Rows from block 9 of a small image classifier, named by matrix and row number. Rows with one number belong to one channel. Each number is 128 + 32 x the weight over its row's rms, rounded and kept within 0 to 255. All counts start at 0. Numbers have three digits each. After the name is the row's rms in percent of the matrix's.
After each channel's rows are labels from the 100 images, of 14848, where the channel reaches its highest value: "lies over" is the class under the peak. Only what is clearly more common there than usual is listed. The data: rendered dice on a table.
# convs1: 3x3 conv (model.blocks.9.convs.1.weight, 96x96x3x3, each kernel summed), inputs 0-95
# convs2: expand pointwise conv (model.blocks.9.convs.2.weight, 384x96x1x1, transposed), outputs 0-191

convs1.67 090:163179136084117118151087101159089152131116085197143084150122165112051094149157126107150130120083114114118143107102118078148163158091106094110128059129130101100089110090147116164135136152108138134090162072166121143159142149058143182140106138179092102140118074083089177195125140118156176162
convs2.67 097:123120109091129158129083115116125115158117195126133141143128157092127107141051114118052129134127131090102125110128124138151234126118125130158157169169094129184131143094174106139116109105115132158132173194110146132115171154052066165169136078190121094154119124120135122131118169130156126126119122133134124108135119071115150010139176129180118126137133127129101108117153108130167138085198140125139093151075158082070120105126102138116217107175129132111055114138187174105166190118099150084170154147117133126088135096123135121106081140164128080107124185086126145104117158127122121109
lies over: die with six on top

convs1.50 090:131157124104126121127123137081137151079088106122131124135035100103088096136043103123144127136155128081110167111172143077098114089133187211112115123115095143137155083163108143132125125123156048080175141144107116115149124136089168098131135142090194050145153115118133076096097167118091113130
convs2.50 095:136109111146128186213082111115127143072125145140127098128136000140092178157146124131093110144088135141136143149122130136090146184150162106085077192200131128140142137070111195138110115040129136183139104183108127091135146121088082137123121134121134205126159134097112129131082153120107131115103131151134145118127136115106098168146118121172120131107120107130172128150098146128110129107147123120121141096068127173017138134125117145144160164138121127094143079105110138189101122152250109112129081111097153138063151151144132169128191122076132148142119135101128119038091163133129122131
lies over: die with six on top

convs1.1 084:113147161110108127094094158106103120212164078161060136127166169102104153146095157162142120098093110134125115085125121111196121105103116169147075144152107110057112149082098140116134112067084135092175148150142168092176054150109101191138140144166188103124143141133130137156138086087086113140
convs2.1 097:124118128125163141132151125128101123164119119128153098100132102080084093135019176136143137136148126149098119162113128133134089132128108101138083033105108124130122117159058102145140098064090141139151142123142091163099131163167170139083098099126121092107116121127132126130095128130150123126122144126063077105125123108104118255142122130114098076138133127135140129128117122150123131117121134117128137149172149110000134147129094121168106157131122123177147150180046093114154117105094133131128138109150118115107163124149122169079148155124125186137128151151133140063146165090130119087
lies over: die with five on top

convs1.48 105:110151128197099127065168125108138157103075109142154122110093073129072107098093075086134133111193141065120128170162111147086110107157154114098107147068121115159145107129122135157136124090177133121121134028102042145129106101105127127121140127113171099159078185076095157113099153130115141132
convs2.48 092:122120107091156139130062118130145156161135179139122123077125096055161122114193122138144122158111141155107103102121130164113192144134131157158133096062128121092120085121037131122158164075163127143151123083141131102068172119228114133115117103064167156084129125093134129139123143128104123130125134145143148103131120171099127083088184134093124136141127124106122130104145148166111138161136109117146142135077118071115170126127114119122109119139123121123049107195111103182135125131120093060125080105145109120138168185142146123123146104119110124111107153144145170135132133130120127136
lies over: die with six on top

convs1.24 121:169145109099108155109128083091075122113071111137083147092157153160143128089080167113097096127109205114094132149134093115132091107110125117067117123160084119087121096096114115143133128039079122129138084085086210091130181074065129087155119113086122131118103152114154130147091075120131101157
convs2.24 103:130114176142141176189106143103123082089120129155136139166131143090075136110053194146086137096155116177145110166122125113067177129100164074143102146153152122093119157128150135095075147103090130162153188129126137116140112109148086186110107137111119080160130123099119126120138147118127118125113088149176119108136125152092149115089124134110113155147129154139104137117137118123119133137132146120133073050133144105126104096131185119136071127125125138121070154152129175160187159134219140052171170157043166111181122169104121115095135143135108061170074116134128114055104094067127141123
lies over: die with four on top

convs1.32 096:109134128090113146165129134085139131148137176162108142119136111092060105090100095131129116076121076146064106092085073125132162126090114133169125192100135097113074119173162161102152172112128112130119150124129131135109151110050144121108103124179042070195108103114060146087117130121124065126
convs2.32 104:134106092188148141113084117106141194122121049119130145103140081096104153092111133117118127132128123099103144144126128151118103106166168234147176180134123126163153093143166232141145100079115133153120117070117145076165090100122142123141139048134107119107137128113149130129176097132181117131143133159095103099125129122167067133111163125185118112092134125139142114100131124146116136163125163116137132138159148100093127123123082127124107141116126137089184127151139058117141154103119099146086132124066083127021079164139137110208163137147129238149150129107121110069102167093123133113
lies over: die with six on top

convs1.19 108:105141113127132157108164114071147156051089094161124144132091120164144141105064117110137110129145122093078123133150091155069058094148104119147163131086106104152147109104138105136126156105123145109186142146077117129067102107080132047104127100182153117154144143084124198058061133117109172110
convs2.19 096:130118116126163195151133110100146161153126135116106123083136113105154092099150171121123139115109152063143118169131129119090138173107186065118088073193124126113113168127133111114121132118150132158139192152135083129137110115086105123138120096118085129113127133085139124137123093137161135121161154152135153150118108133082111133062125124194114150148132129121115126156102127161127125196130140134123135147116106112099131128125094132107110123117130120131078116094095065134102125127175090064129098120150113105151145135167124110191132137115128172102113119139091131226141065077125122121
lies over: die with six on top

convs1.20 087:125099111146110136118123091108163115070116078165104111102118140112238150090110105145147133116108104101098108117135120120112100184088105064137122104119099084131101125106081091165127139098068185099089116153090093109111190128104051105066108104101122105157161084092105100094081165138095159129
convs2.20 103:125125137093128163116106113117137100199124145107127127089125081155138095110166141114132138142157107180091133143133126121128165165143191114115110134085114143140119132159177156149158092158126146139080145134130142092144122155070099143049136128158065084123143134199141130130104208162179125139140114114106147152126132234100125036125113122091123159094129129130128128160129139141135128154121145140116112154141126132150130142128114122143142126123109130167121085111133083107164168128222160137081105101140149117058077135155148115116127146127146176131152191126122108099155046127127130120
lies over: die with six on top

convs1.93 108:125120137165146150153107187112138123077074108154131103134210110155089100118169189124107114128142141098156156098170113161059062180162145104105172115161122142118103187131132118165113141121125136100117135092103133143064222111121141083156127141063096124166080122114179125093137090148172115111
convs2.93 095:131153136118124152168084100117151076061129114153136104152137081115146098136204165113182140101102109177120113164129127108185177163134137155098105055091146134158149149179117084123103118115127127155114142142123114072156137152092069139255129144121044197151123133024132132136147143120169135120134122158105164117126134103126109160145117127098115155073123117133148130144150112132105126128094149125141112180117138174104111126134115123117209124074130132234139125116059119117161121139125115113102197120141141121098170152144118116067134165071121157108125085140170176171139110126123136111
lies over: die with five on top